Weights of a small image classifier.
Model: 0.924M parameters, 48-pixel images, arch densenet, activation relu, depths [9, 9, 9, 9].
Training: muon at rate 0.0021, 4900 steps, batches of 128, held-out accuracy 96%.
Data: 295000 training examples, 2.1 epochs.
Rows from block 19, named by matrix and row number. Rows with one number belong to one channel. Each number is 128 + 24 x the weight over its row's rms, rounded and kept within 0 to 255. All counts start at 0. Numbers have three digits each. After the name is the row's rms in percent of the matrix's.
# conv1: bottleneck pointwise conv (model.blocks.21.conv1.weight, 64x144x1x1), inputs 0-143
# conv2: growth 3x3 conv (model.blocks.21.conv2.weight, 16x64x3x3, transposed), outputs 0-15, a 3x3 kernel for each
conv1.6 104:128131100135114122178111116087120130135131159106117127130126099120115120057169087110174125144135144107112162126094106142137086123145104149083133179155077156172106160139167116109099151158137095111100146136146143163151116141151099093152097135142150104109050131137113120131134112134117121116094101152132102117142144093115147130126133127114149105142091130121117150111118122126127161123138075166141115121118127103148133107094130088168135
conv1.7 089:091139118131102133107140166140175114137151138093103167114176137123128131123114092155098114127125137143147189132139168125151129123119103113112123147146151125128150139152185175141097109110131103095150152133126129108096144132132115126164091135126087170137160139121184139125117171168118159146093118120183091110126155138114146133137077112145135141108152116121121180145135125133142111125122148120125106151182082127112121187102128113103104
conv1.8 099:197120130137116084124126129115151198093152177108112127131090129124115151138147162083132142091100159134130115164108134121176121152198131105156171128135146064139088091160093169127126136133131147140123158169140146125145119103149116132135113151121112177138130120140110162135127146153123147120111143090133120138110158145097100138103141117148106116130111099100090125144113142098160108112127120162115114100127145147133144104139147113159128
conv1.9 106:169136164164126104116135162149180062104147141110136107091158123110089145066107145119157120126112129129161124113165114094100136138147106131133119152131155111081157159131106149112097094125117135160148139082119126128115069139119101120127152130125146140117152113123134158129114097128120120115110116111123150152111103092115116094145142111112179110126122131146169175078130127111134072092113107140104106125178085114139146137117157129116110
conv1.10 094:155123121113106167149104159104105125141105145086116145115093100130126106105166123182130125075129166155150138128113077160146171128142096153127138154105136123113147141138125166100135096101121138142132120183159135159140162114132094148156084169154089124106156117157150118129083178098144152132138132175157115126101117122128133120119136126141133119136121108108117134153124116110093102128170162093156110126069131168106115124084123135145131
conv1.11 097:136115102124119172106121132124080118135144132097117118156098153131148115122122154081122137108104144155144136142091128146093129135137142138147093121085116085111169130150137170167113111152134119156106114124142136098128120147108107127130122105162128142115113124130050107099158133096174134118117106119122121097102107089083146137137184119104134096131140156110116144137163122170144116128115165112088122103167108128057149091128179131138160
conv1.12 092:134177120106115142131139124107075119094103115087116120128112145130146173157150169141102115144127125088129108180139095130108101160114137128114108120118107117121170134143148142120128109048127118157113130144130146125157169103097116148098137142107086095121129152125127132144120125161111137173084159125141123150133120076117144112114152155115131127130113116150115132121149152147111146098149103112125150118178168086164145108144098103048127
conv1.13 094:153128154104155135129122175109126119080102150102092084137128091136161126120127104124093142153134135153124201096108156145163111123117134101145110135165108117094135132146122157123137093099108103125111127158112122163188128129164130159112116093149136174096167099112104140142144134173125135135120090126110121113154154152134180140148141099124155117140132102177115109103132113120113134135130117128133177157090090168133113137133127170160103
conv1.14 106:124139168119074135133115133136137085086114139121119117100107136135112132117166116117124068106066111117153130115142090097115127139130131147172152164151111158117087115102159126091113085107107102119158125130141113137185187113148124101093153106134119127120156145124107093141090150099128129151102101122127076111108103130126110119142110096079105103134150137083140131135139105102096126166135136139108112161109159126126135146099140089109094
conv1.15 106:161111107131186111105126124133140174145080125167121166074138125108169117137149132086132127145133156096137145152108162129123107130087104112145170154099102117110111134121144118124076159118157139114184099135133131111160144143141126122134113127117145163084088101165086117153152102117123096142135133141128158114128103159118134139150090143146150162074080137136103105158113158099098108142136118125125128149113110084152115154133123162145106
conv1.16 106:110128104133159119105133109102143135142130108142098152111155138117123111076134123139141135134138144142114097098142160131143145141085121143107153128123089152146117088170161168122128108125127091130110114130115162110110129140166142173110105107139124136067094137163084134085129130154080162131124153105122113135143118130112142137111158148167102122110148087106132102128093146140114139075081176113155134132091124077096103168124094175164125
conv1.17 107:165143133136107072135089120101111112146128139108158120141104155132102119097150178142169097143090078106110147123120100127152117132114117141102142129199105126117113149095144189151111138147105110098121171122153128111109116135129117115126082158095146129104088136162144122162102185129097106115133117163126138129128150157149168121103111090117119117129117136101119114149111166151116128168114095093113091123133120090150148134142143159161105
conv1.18 102:132082102144088106123134118127132077101138155124162135118125125108119111082133107122083095142141111123106110121148145092127136124162118138148130138136105122099169108158176135140134107127114111161137153071128144082143121105091127135139167099134100143142165119136140106136106099102135145143069111123106152106111153111073123157156141193132116082116095135126103099139149166077121122141132141144124125146088108131098089144140112147165157
conv1.19 093:131103120119125101151127131108169138119091120103128144108101094157170108154158125108127149120109119111128122130101129147130112129147137143107110164177139147104163155141170127129124126091139080118120126127132115143117135140178189101127139122162157118115113122126123120101092172099153126108129126149120093147163117128130073115163114153192108109103107171101112133164107140112151127156153112106064116141155114114162128120202139110129167
conv1.20 111:120127117124156165116127176104120090136108127119144140159111119137131098082131093090156166128163137118096127167153163124169100096123137129092156170141088111151119134116154111146128133098160111143128134139081120126083107069091164137110083138145105135108094117098119094086117118130085149130101105115105161184123107128112159152124134149114112117155145114137131117126090139167135118086116117082145107138134107125147101107110098123110156
conv1.21 104:141178107140114111116118119164138109088131113095141146136112127130130159148155086152090146096117150149118101146124112151151113159085100132140124153084143120122159138119115144126115113137074149134074117087120093120128140136092144115114120123115101122148154088115113103139099155163147124147130195170097133147129149091108109109140090125142133153158069112140134139135131136137166129122132113128124101149128150111094088197104132165158089
conv1.22 104:125206112121094117083150137118083126110105093155118120161139119110152143134149122125082130117112118095113107171167103148098129136139152110114134137098146141172147187135126118135076116090158106166112138154154109117094156142122080150152143101126140099105149085117152150135119136141103115159136161106112136154134122093096160128159147124145107102153147074105134135096126123126157106146142130125133128144147150136116085175105143151127109
conv1.23 097:132124127151121129105175116139100157153119141136158129118131143134134147128116127154147104105134131144128137159089141102141106139097165113125127136109105139140158147125147109138123125104133122108135135160103107104116086126143110083121109127143134130165163071116137092127087115192128160137122133128182138103149119067091138130125103102129114118084109125133114127113161122141120144109117101187123199165103155128123178122136116192180163
conv1.24 097:162109105171097091142169123110138114098074148140093186119117124111113124111133160160119122117103141123121176120097116168167127173171129163140135136140116136143124137122152122149129132125146113113149134076107102090117103128087111082111144131144129137159131132154167099098143158096147133132109124119125142130107099118138091168140122111086087093143140124147135153134105116123126143112127128128142150122090084076109141159101154168181106
conv1.25 099:161116147114157132133113113138133147085120151131132140125119131112152124147109107107107085118159133147084158153142110106111170143167117107154173151099143125104176110093135150123146148120112157094106165174168146125120138127110142200114142156148132097156138123114094144174147144155087134119149146101127168097127161103143161110130136115116140114137135151127142083118121120099164109173118128105081111157098131142096167135171106107100116
conv1.26 098:114149099133169113119138144104098084142132108151101139141106092148114147119081166131127168120104145126143158115121064136081150151098139113113096109106147135137152146123089130117147121108146126126152122144122127165162109118127111132170169150148101139139128142095127129179149095163125103158173102158102174111133103137147098116164163139102143117133102151122128120118133131106116118103076159117096182137123086097151141125136124094181122
conv1.27 104:137132136141127121168095135125138135107105092114163175141076111132101100163140132105151094139125137117119134175084134088148123151138106156110117086144140121129113149148129134159148146135137132086116146126147104092141126111101098123150151124117142148114131118092093116146146159105130142121085156129158128089125110162113157113122120131128178099083130085130116134098140110160086135151129125122118118111125108155109203128168198175102101
conv1.28 091:110136114141126117158150105120133109137124141161120164081157140113145131112165105107122139121103135120153128143166119129090136102109181103084075150139141124165127115127144138124124122166129159101135140140114109118123143137126169146172135176144118089126118156077108095139131112169125160125129176128102115135146148144170114132134110145143133114145131103110164148114068137147108087132158115101074118075107139105167106147192119120092125
conv1.29 097:165117125130136165131102130138181085135116174117155112107132122108126145167121118105139099136142121079133140124152141124111194116143093199104156113136131095156098150148139136129098150106182103122101152111146098113138110136096106110146145146146152135171123134096123137092131104133130153138081110149140114117163097142089128106120115165101131100176104091090148124129097128141124101109117114135149148117132127133127132102098126077124072
conv1.30 102:124175102145122095133138138115117160141090114099147136169095126106159158138145100082124119153112150137100123126177123141139120082139094126111121155128114101147088163146141102126149130114159137188182145128107103111142133075142123149082119176141131098113096087154109113112107152142162118129114115155130152121119176135116099114144136130140149157149167155114114142158134134125140135147106112131145091128126151182108160149120078101099097
conv1.31 099:105117139141161152140105122120124099119134150173151126222163108137129128142123144111124113133103128115107136114124131129113168136130134097173131136141113155125145083143166151126136113117143158116132165160135136115096111139157113150126102141131139150106146136138103117143122112166142145163109166117088119113091127124142095116122170103134118106162111150128111104070116114128086079137122168113168100095118163081136083140076151166141094
conv1.32 100:173127132131129132126120128119089132151109120101127151106133079130123137111142119092173082157131124158126157135050133117119125121128122085114131161182115140154142132161095148102160112127125115129125149165121123138146129062099121122078146093153111094136123118125120113126151139120139111144126128125105112118075144136087090135125158129100096140112144117161149139149121076108137186095135133104084143101127118136090111138091179160145123
conv1.33 099:163108162139126123122129129162110137167126122142135127108132118165148135080134120114083098144143110169158111112156118104101156136100107092132148084113153126170158116123113115124142109141114128077107141133131106120124111147145142121146094138111161141124108104137095145147145170119099113149144113113167133121135090166145152102101115134081111103163108129097125160151102131136112132182157163170174158074118124179079115138136125136160081
conv1.34 096:111096150137118145103104139132121118163091134124140125113135149108133150108169082123116096187104133126150163118096139163166151110119139117120154127136108142150134127145164099080085043119105139139129103123082144162092129129130144145127093137134151130163134133135107128118119105119104143086166124121105134105148125090079157162098103156091137127106124146126129140111120128116149110078100169114127095117137086152108154130145095132100085
conv1.35 096:092148158113109091127164133177179156146104149107137168109137115125094147105123111162108140085109128138137148115092134133140105150140149164116168129125137136193134125125176125127138128117086116144108119135094120130098119128120118165091124096130119162171144101122143107130149145108109135153173096141097120120169135115125115117119123138132131158073161095134153099112139191110112167106113163115116149077083109160155120121119113146138107
conv1.36 102:165135133147110138118137115132077113146112125153119054183145128118144083170134140103156160127118126141128143119110168130121082149122142160114121124094108121160118136152168154083084140125145072118111117128108103132147112144117118101100123141104149149121147106136155142097151098126131150141107093098152082117124122123138128136119125094124161129145124140132122085131075128118112138121182128074093186150122104157103157137122101170121144
conv1.37 104:112130130160153106100124135118134103144186111154134125140106145183127086141113135149088118161129124120113178160122124124122144126116117118097146140123152166119151127156148109087136108157151166118098124115115141139158099099144137127127139124136168131118118101143114111098099126128091088129165149126150133131104112114117109104141090090141132115101090103139110156098118132186166158078126108113083107114140191090078176134133130152137084
conv1.38 100:121124186177091166116112157110175162133130110170130105122109139129127109123149143172109145113099110143100134107116123114116141103093125122151116082104133092126197144135104136127122145096152127131147102130126134102162123120148142082130122138134094107110115150132149141091122141123156117151114100157146097130082115139165142107148126136111157148109140113128158121091122167132114141161157102094181171072106116130120125160102077144107097
conv1.39 098:137152107140146161120149153154096148113141108162115130121145100168102125090110106163125085146140149092149135159129149145111133133164146120152125160091105145164131141147140101121138148149133111139132137166154105141144135126165124099153110120153122098133122136157106137122195109122159128151139135178196135074123142140128160124115158112158082122160124125147124119140158128117129102080143079173172144097104177134152146139095153130119150
conv1.40 107:157101133109161121114116105127109132103081107123126141160149108102106123138164126143100108143152119121116153105137151130097124129121087176103136099120142164116166185096144141122176112139152169138123135128110123134107163119105108139144178140139115145122132140154199139104165166143134152105104133133117147115085113109140197140121153143146140164146156136139093137092158118117112125135134135131092087087081151142121123092139103087116162
conv1.41 109:169105123157167109147161112145134145105140081147143088109159143126178108103147105121136126130118147114096111136113139113163156135094148104166141089080204138117115154123150106115113133108137106132131117098172138136130140111134138097101140126114170143128106143157117098214133124089079101126086138161112116147154136127106128152146160132089153133119132112109123154148137100119113131148131143150168131128105106122078133130166116122100133
conv1.42 097:097125131132086126175139123175116140109128139158091076124115101122140114118146152149150132129133111138092145123136137110139136118126129102129128103112156085141120076142108099096131136134056107130128104113159098136093093100116137159123147106114155158123157102097136133136150145149123131116127159121121128093117139117135130108128101151144129139131090121161116164101116134187167137111162120126088091106121121110204154115104074065116112
conv1.43 096:151091112090132128112122129146128117111126099079151097144162108112109159077119166109130138085113128144118106110084170114113117111078144138156135141143149146146154149127126098160149145165122152116131113153141175133108108115116119128161125126146138163159162158127116130099127073137139146091152105135083109109098137150107153053098115118119158156147102158149149104100146102127126100117139129126120150090105083159170112161114106123118120
conv1.44 098:106085149115115140123117139126116130118096146139127133137151087116128129165114135116106160151116137152145164141118095117112125139150132082100098119135095123149098144083215114139129141125116130118150132150138097148123104109117124165097137137115149102094138113155127177071108171111101134119111096113090109138111147106131143101104141118107090109126116116139101140105138177074090123138151157152119113145113179117114134117184095080161115
conv1.45 095:123079122154173113142137110135115128145098139062161102156177096136126140138115142150114162153132110159112131142109144133130136103107110133144137145128119102139163133130140130158113109172119152148126151124095155107114104108128141137124111137057138115134137168116143128129112150160070146111117120061131130088105099099100145135166127150155168144156138186140125147143135162132163149130110142112108184115136127138098100138121160146182117
conv1.46 098:168087107172136181153139113136115129076134147147103151133120144095154114151156157162137119148135147174141133127139119127142092110122124086150135137139103167118099153119139084117155118126150124142132110125126108133124089142079156135164096137140083145132140112141143122136109136146134095176123078120144146115098111129110114122130144112143115120159100138153120148149207106132117177153120096143165080125125119091128124142075154146126081
conv1.47 105:090139146123119132157165159142087103149146159134057123130109103122115134112122148157110083102143098141151167103117140101101151124073101117129113098155139114113141063127141123134139125110081148136104142122137110166128089107124169145122127132125163166110135144125139171100097132106115116115138149148127117147125121122146149137128098146155109142144129122102127116142151087135168142151129138115148132134085100134183100143115188107056135
conv1.48 099:103147106165140106092138110084140115148136134116117108149162202099150134147142137147182128126152118135111104099112144099123120094114125135095103163142125125074119137127113084136116147142128123124107110131109137170102138107098136145112140148133106153102159172133118131139137134102158173118147110124092099115142098114159124138144071126130067109115150127151124130129097151115075102164142163104112098134108187126138117097143157096095110
conv1.49 112:114109100121100128101153123108119146164136158139121113149123146128129136173126117165125113159080111109145120159125108167116115087137141139136119131134139167153153143133135134110085124117102128140116100135125138111175132108137114139131110132122128152165133123116136146114119110079134181114133163134149132153137122158109133069086110083100107155147081174114147114150126132171109093114141136105106132154104166160119139151119080219081140
conv1.50 103:121107137119133148145105124113094159127101095129148076104153130151134136133141172159116140141103111153155108082110120119162137119135114119136165105118143109093128111124183091125118142155132139127129135172150123145127131124128130149152119184129149110148144116163162124129124147165173158132107150122161098109071113137156169084139123123095160142141132144104120157148139068139156149152137151092121138080179126114180110171111131132113087
conv1.51 102:196152094168081142098140142103122141110116125105111133120126071115119124123099178165127152139154090149104135106123153133150131116115121160097147127129121145116105125131110130090112122101162126157116118145089126138167129091078117159093181111119150122122134127118108127110129111128153108122135090120131101123132103134118146135069148119130090128137111135105134124172149154133147151090076160112156108117098135155132133141170082144145193
conv1.52 101:111139139108152106124077127135133093133089140156131096124074123056163123136170118125099152124102156141116121124099109137099102132132149126154135120120139111113125150140098108130093130126130129129094133172080131157142111129101112067141137097109114123117099159123132123128159108101122144136081084117153201139179092158102129128098151115126163102115124142107128111143132127108111113144153108120163099130118129098134161127124092105087176
conv2.6 119:107142136147144076147112127110072097121106135084120169123135080152147095107152099128104118162134107177139079124127123167142136132158155130164118123119173147140125086088087155125122120106131072090147076136142137149142148127116115131128099127166115124092113098112152143114103118097101132155113100118158121117136142119117079107140109111177138143141139149144122112139113138115096106115099098113104122111110176121098117127109086147114086
conv2.7 091:163125093152096117163125143120124152109118148110152158106162130188134173167159198142119113187118142111123129104133154081129177141156133122126131115121122128094154113123148146148113120136132117169148116168132143136154103091114101130137130157140134135104133135176110134193179163163161192117145138164126163140134111132125137131117092096130110125164146122126115119122140118140125145105103132107121176111153093101132117117142140109111113
conv2.8 107:114163103141115105131100135150101097115139105152145132129139110147125148172136134104152148139129132162116094122142119152198126116176159208135149165135150152071100164139113143118113122117100115087149131151156130158117119138083099190183127133118102154102133129132138177164092130140088098147148145146110102147131111148135124129112144137162146102125136119135146122158145146111115103088096077119128153118124125135132124149142127135124092
conv2.9 092:127129131122129121105089148141112102108137114096095086138146131114088115156175128096190165100144141131105130122143127104114115118205143113124147092122122124104156162147111134101087132159094149124098147127125109166140120120098131153102094085122107112114098123130114176130113135144112138140125165137126089097097089127136142125075138101107145136070064102129091117129115133136134131136102107156151119121168186126111116106127146129129127
conv2.10 106:187159126142137111100114138112102092080104114100105126127140120117154138166146124134100128148104096116121098092094158135129153158150141164121128140191129147162112130142145128137180107114125096109143110158125119131131121121135076131125121132160136122082141179134162170108130145137159157130113124134175123122118157145130130145102076122126163138139133127126130101103143127090082156123116113120128137118165114079066076091133119112096110
conv2.11 092:184082113150128127161144123132120118127091120159157140129144131161127124156152114172105152180105128106072087089132131122105122135149126088123094128151113085094111116117095091116101125149143135161098186134131181086130097173166098128133114123152087091109156119093128133120170145129166117130093108113134142119138133129145132116113113101105109098134111095168107112153104097132138111108124153128146140105120135091114090111113154128116136
conv2.12 108:111110143092118128117115150128146115141163133126154149109153154128104135126094124119122136122104143119101153129161147120113101160074086149111126129161151110081130131163081132143098141123123128104047126116099089078107093148120120146085154156111121138129139121115172138107115131137161132113149142147135134069168121104161177145091130148095158160135153144105098090098146148116169161148123118159137123154116159109129109130148143103125093
conv2.13 123:111108092112135095132138120123112116112118102118098087152110117145137107097078141125148128162110109111108142090129137118113100133081108180116095151139128134145108114205181131155169096119121124147153140121124094108113118112086106144134128151094121099114106102130125106081110151142106150154086120114111165145154172137129138111140132149139084139161182158135138121186169117123141118141109153124145160140110110148086119144132138122140175
conv2.14 092:137145126198151119154096140121123119106157148120095123118126142168115091130135129111121101163115115125121140157139139169133151145152147130130138098097144110100126138109109121092118095098109095112115077095121101118122114130106117201118114174134155159113127121122155111094113133124138182130129120140152083098150099065100094123150134137122119132138099177082113110114111152140124114117085129084110145136150174109148118109172124097119100
conv2.15 105:131093095114137139120119125123151149123136134132163152123154077181171143127150126127132136108090138149100132101084135124181171125177181158122125179193122172148139115133173142144165138094093128121138127108144126140130123109120106135167078108152111153155146179165148153165173145122132167105129143115134153174130143147119124130120141139122170149152169145132113124142119100105105080102139153120121125125124117115121118119135137141126133
conv2.16 094:108175125109123139107090094124121129134138130144099122118114141128137087128085092098117166147089102127110130110159142093136162097130096153134149129110134114109128094100108118145157141124127125128137070099149076105113150121111081171148103119147132120105124139145131104060123137120128180155110134120159189117180147081138161129150150153120150163150157122116093127129097165117112110183133123116102166139135129110147124137152122150143115
conv2.17 105:110124119113138090155120078117126149151131186118138223118119122145118100137161142084123167104107125202113135167132100131183125135154146153115144139123155124083099152115118130100103074098171157092129148121130104143134131134122111155151105111162147125132117104135138122138112126127103116158167135161128083136121131108107160122162158114168153132125141145116137148162111134145116108118130116146100125133108166114154153118141105144115107
conv2.18 081:139125125131152102130088114103071122139099131087116108090124131132135143086117103139157088157138097148087111106126128131143157113109098136130136108102113140084158083110132101150186154157124132154127093114126102118096128090131096137136116121129106098105136125118126136096108114125162145111093080068145134095126165077139120144144112127113150116148145119150131097111152152115120149084089149137111187129119136093070114143141154143107145
conv2.19 113:123124096141143150115141152131128139153213161159133158139141114112117119091096131129108141113109103140154124139118126170156107153144127124122112150128122119105112158118147161122114109108136121136118121102098127124157141186135088169174080093102170146122120136111146159107101076145108090152149121162167139123167128111136131148176143109138127152113158138117136136141133144158127113179083095158100125155126144169162123146162121113102086
conv2.20 085:146175126171121133139125136115122127117114143145094146075150153114151128134113139123105151120148129120119133118187130098091142148085113144139125145141146143128148087090064131142111109169109138108128158120096139107145093149144115142125146145142142143136147137094169144101136173147118149094132102078172152107156140117136121167132130151069133170139128127129101111070154158121117166135118123109091141102137178147160147152115082102141114
conv2.21 089:143154159134109102087110104121088121100123116094113173133166139160140165143114145087115129112140138127113137088164132120137130143189155095104175109121134127110129131086114090081090125125118096130133109111126100143120127153119115133139139107149142153067142152077123110142180147120144130169150153200136105163116111159136116162135136120127150110111099096109080141108124138123110135114106089113138111124166168115169142113126125129123140
conv2.22 109:193172124165143134117139125117123116110120143115123163105135160151150143184129129132086141163090131112095120121153134113127121182129109117118155125125134117163148137166148145062107103137158132168087139134089125124126116141178113155116127178130138125115144158102136109101172144109168142101088159155165150101116113108132130159105142133103111151133148152129147110104160170125183146127098140126100118125137103091130118107130114090107112
conv2.23 105:131130101113127117132187151093123109127110127119136150121129140135113135085121140131171134109133137093100160109107087126085111116062124143120133142157115132128137136115144107135139135093134119177209093155110117102136116114134136125140148168130124118108089100093081094122156149132100130158096101149102153153130123098127120107113123127133089102123123119136156110137177101150193140147127168116133192091139121125130142107112136171145153
conv2.24 111:136124113124117098158087122124115090093119136122121147127110109148125076117142120116128147127101107154094074150129129123171136150162146151171174141143165152113117097115095139120077125141123089094136100142164096129108113096120112137178131112157096123115094147130080117131125105135117161170150098140140112122129127157143105090162131133176133097155120121122126155149121139170097108122089136109117137110137141089090099102134060110124101
conv2.25 082:131132122142121120115136118153117142125150128126111158131111110072134154122131182145106076164121106139137166082122150061155180142129133092111118152106100196144143136157154159095137163113113118119103124178126132120151115121141112132126141140091125115148158179182113146166122139142109110111123132143143172154112148113103134122079101112151159162140133131110140139141177125080114131110155142147111117141135114143104102153156155147143151
conv2.26 080:089069116113156154122149169144101082112114127124125152148149106171116173078142120124159128101103100129120120088110117092136139117121084142097125128089136165089103128107119137139138108160138158174103146109154104127120132108180162102122121175096091118102137134118137153125139099159160142131120146095167134165121133128145125101130138118087088102110126137155138127087152086155132104097128163114123145119140138166113096123115142118130170
conv2.27 080:120130103128127156119118130129150119154156154140170140133111181092110112107105133121121144138114139117092147163117116123115136131154141141134126075124126076101127121117106122106103133112108079166100133119131125150115126149138119138194142142137105110088154131117111142089140166123106158136057136113113117136124101098115144127112114117179089125189123092135111105138151127111078097108130158136109171127139129151087093152182082163104124
conv2.28 087:149135134135131160091110115146159146133179185133117119101161105106141134104094068115109117121133117098194127132112145161162167151126100115131141140143132093133126169116098198107079142134140118114107067133118130117193152165118137132138107133111119130113123099106129156097116135127122085115132147121144106103123114109136189117149129140140170157127141108102166127118119166157118122146109115146120142161155146152126120147126120136107094
conv2.29 100:118129131146122120108096107128152105140143097127094102113120151141099148133131114103124150172165121180102148134160136130124102070134149169151128184113166163130183140115108115135091119140113122078113116136125165081093101132097144155126140128114118095100101135146101130096098113152128180076119081096132100099121096099127145117145116150137113133113090095130130136121109131132081126115099109094125130106133154137095092157167148140143137
conv2.30 093:156162113194167161160127123128092131128101118138107147097154129191109159140127120143110126163137117099129091108112156125150154114124091125108148136131151135144157118125128137111149157114148098169108144156096153131141120122117125088125138166161161164147141158144129118149142136103114166101119112110129132155129091120139153134064099124097115131119107134124116079081149144083149190135098155126102114084155107087136135117124134134100099
conv2.31 097:160148130108112078152094128098084092097103123097138117117106103126118126114118114138107108138138115144135109118076139134108149137150126116121154128096100175123127120113163130094120118177160093156139128164131149111098119099187105091143137140135102076090098175127081081133159152128124127143089074147127172111125128141144138125125108125112135136114145093129109137107120120087112106129082174124095137112112153081108106115100132125125125
conv2.32 132:117117088109126098140132120104117110106128097103093119096112090096125111093141123143141111128096051145099104123108124165153133127138133174157117142126114145111102130132138131129170136128115094159148107151110115150113132145120122143192121156149116134078108141106105164138115106134119122159144114133146138194159187135108097113149120130168130112157118127116145113104154127114103104130125158104113152117108141116101074123084075125115073
conv2.33 120:095128121136153110130152150127111088134122095112117123148099096130139128155151175116183132135149078134150102136099113117135131158156160138124166134105117155159151115127182106092126095103121112127166136121117119099113126116173114129215136149115155097092123110114125128135090104132104104137150111141107173180117178152116116117143125108153105099155138165155172143169145150139142125129116137137099162114083120130112127110092120125125151
conv2.34 065:127141126172145086182164152167112192141104094089121132139155117125177117129120113137144140117142171138100116119113126106134132167140143140168101126123124115152169158114126124174135071091155115113134126100130104102142113137149108151138142138136098135133157135103083125102113150166116157122095148102120151136127121127128132145122109105169102105112133087132081083161130098114161117156162142156129158138147117117113113083150145142072123
conv2.35 094:133116093112145098151165153101103047080138135107094132121091122137113095120129149119161124148077133171127137152130151088113199122121122180132139131130193098104156152130133154114140148135128081125143107165144103149139146140110131145126153105096100124101070081083138133098139131155125144171125158122120139104122121123123140149136137125146128114152127145106114108153169120166157117127105145124134159097129126137113120122114118110115096
conv2.36 105:142106085126108128165147131127107112144129104158156128131128106138095112098125125156123100134101097156092125103094113108096122108097125129108121154104098130136114155189150110181139124122157138188149134159101141081131092075139112108135159149120125095109138123138142093151142174118136147119130109134138177131137122101132117119135103124137082134127147130157143124165162066145156085124113166114133174130138138082079128099135147139162134
conv2.37 080:123152135137163113096141129150166174154145099122121117122139115125131099134117080130108152077111134115115132137140128123108116119121133099151097111137167124106117147096128113115113110122140139137088101119122107108132093118091116105107136112150098111145118083140169140098149103122133135079070164152132132125101136132108098123117133128160134124120093096074109102085130111137148081118130218143137154167145103118141157093076142134083111
conv2.38 098:114125111104086117132093124096142136091136106125122113149137151121163130149152154154159140149143089138163096103115128131140116126146135126133133172147143189129136130161199111098145106150136136163120166138115127101129105124171114114178133121136081103109093104112113120138119086118121108120135123139091158163092184173097139085151100144097104130171130142145140132185115138154111097111106107146141090126125137120084111122115129099150140
conv2.39 097:174134099091129143102097115142106107132113112101117113118181081165185112150128124125114157191150127122122101104114145125111103159137111118128151156131160186166161104149129111098165129140106111094103114108103145111093132112156110124123148176148107119127153160114143172131133134095148120128143096128103124150099131148157140152124127131135176161146148135121099102078127139070131143114116115126147103087149079100121122140125118143107124
conv2.40 087:141138121137185145074111115135118119120116095130140107115118149105101171108099126139124068100173090119140125113121121108116089134111101115111103146127155132174151113171125092094109165157119148124089114133136129135117133131140113122113135113090161138149114132139156115118114109109136112111140133096113132117117139057163108093105141097131148156158169136147117127095150193076111172136098125139089134141147109119126108132133164127170173
conv2.41 114:160125150149086133107110122131166131116115146106133123130145117161171182168167170151125132135108140123117164078102123148149150124201167144141141148157137170150129137145163125127128143111089132130155129147152129136141119089134093135143094096111106149141128202179131168187160113129100102100150141132132136164095121153103162150098111139119123116102099101157137115118107096167117118107124118121128119109146131142140147144137137152122110
conv2.42 084:120103165074173124115166127112149152133179090124134141123136135102115129088103112115100127058108135096139131125123092100105127109130128161132162172124160096152130133159123143121113117114124131072158102079110079106118158119114156145131136114107122108134128102109123131148106110147084096104155160129109120132118127105140118093150112131110108106096143119156117097143163098157167095128139156172119099164159119158096106121088107143126132
conv2.43 073:135076158117140138150153126137128128144078083097120127135106108117137139065120097105152139145166097090120099128095117133128146125167144147110093146102135099124130153105138126053088134157143103134158132098134131154125129138163133145185096121128145083122130150092134100116090129138116119152150127099121147147125141139132078111143122106116092133136087096106168128141158088137128093134129136142145176142125159146097110158084121142121163
conv2.44 105:115156094128190119099131126091113122121153133111109123145139106149095115091102116136127163160068103150125142136147162147139149125104097154116127151127133103131126150167151111113094130135130111136104148132142142119120141142106108131065119165108127150150102109158097084117117159138112146141139123145116091087140149087114120145137143141125150134121195190137154102154175144129103148182086118164107113152109104132124145136157182127139128
conv2.45 110:131104091162134101153114142165143144113110108140113105149133119141153136161142186145157135150103149164125112097110107124140140103154138181152138186136135145130129131132179117122129118140111106188136145205100147115123117122143131153154139119134101132126131149122097093130154145147130143139161142137126158189157185125118123086126144140146160100145158121161172136173134101145138096099123157117137174119144098133114107116104140135142163
conv2.46 113:103112117115092101137106129115087113112107133108100093105123089145139101129142149115126110156137127117107117122118124139136141146154148151165123144131149150112106080094191127090160123115100095126131125147120131112100103122136095128182124135136122112097109139110128172143131143138121127145157135143127148154156185178112140135125090116167164127157146138129135119099092158074075132117107126087132182075152110104083098116119087133106104
conv2.47 113:117098120072119136123111102118154129143136087121110107162154143093133119096091084110149123127106141097139141106128163112095123129093112095139129123107105068095137144136165133105131103135140157117144131090117090090066135122089133102112145116119161138099163144125160115155120121128123088093143142138101080131110127145164133119137128143090092101111143111133154120129150134098154144166133102169163113172143095158146101184136126132108148
conv2.48 083:113148149119126125129107117131163162138159121131157155105127125126119098152094103121117131119145158112145177161142133134153132148121131095122140141167147114083112133117109171128118143162165132089153139146161116108128130159083139178122146118113124162140127119111094111121116132102153133088158150119102092148115128116140170130121183155101125149120132116105169108108137149124133115173161121114123135149106188140152184176196180095140133
conv2.49 100:170170134149156125143122114125099082134114115121116118135139142142154121112097140148149133170138115118112124154132141111131140152130091109127115116135093109135104121193147110148132083121150132118113105156097097114096136106127113120101135166144108106100122128133149149130141159113121105086097085148121123111095115103086153151112109124079118115116186160095135107125193172110170143139115116142168164131150138071111104079159139141164133
conv2.50 118:124095085121120131153148124115123133120135116101140103119099104115127158104125133138171098163107139130119123122061123099116128100099126141134106152149127166134135098137186124106155122137136095158141100175126153114107137102167097120156142131143130099106122138097102094153112145156104122120135100104116180171115153119121101124129063104145127118159180136141191149142157111097137096136091166120137130106133109114068090111111135134124149
conv2.51 113:080141128085130123105094119130137121116150158133139097141131138153117141130107092113175105140170116147103151112143165121116094102118032158168143149129152126126131138170124069120124103115109138083106139156105123104091111091100108137134133107114125149138109136113133143123106116123095169114146141114112131110143129093152126127130156147125123160121132142161155113175150180142121149177115094168158110134143147141103123137187113120142145
conv2.52 068:073091122096131170103146163113154146155080085115098130076151126114162166099109107140114126151119156117139089166125185156166138147121166123141144155192121119153169126132076116139118135155122103110142126122140117158172139106121145129089126152082135118129126131124148138140135135105134139100123145114102112106138117126139117097158114133127129086151136106109086094109123123113124167105104157146142117154132157086099125124090131138092111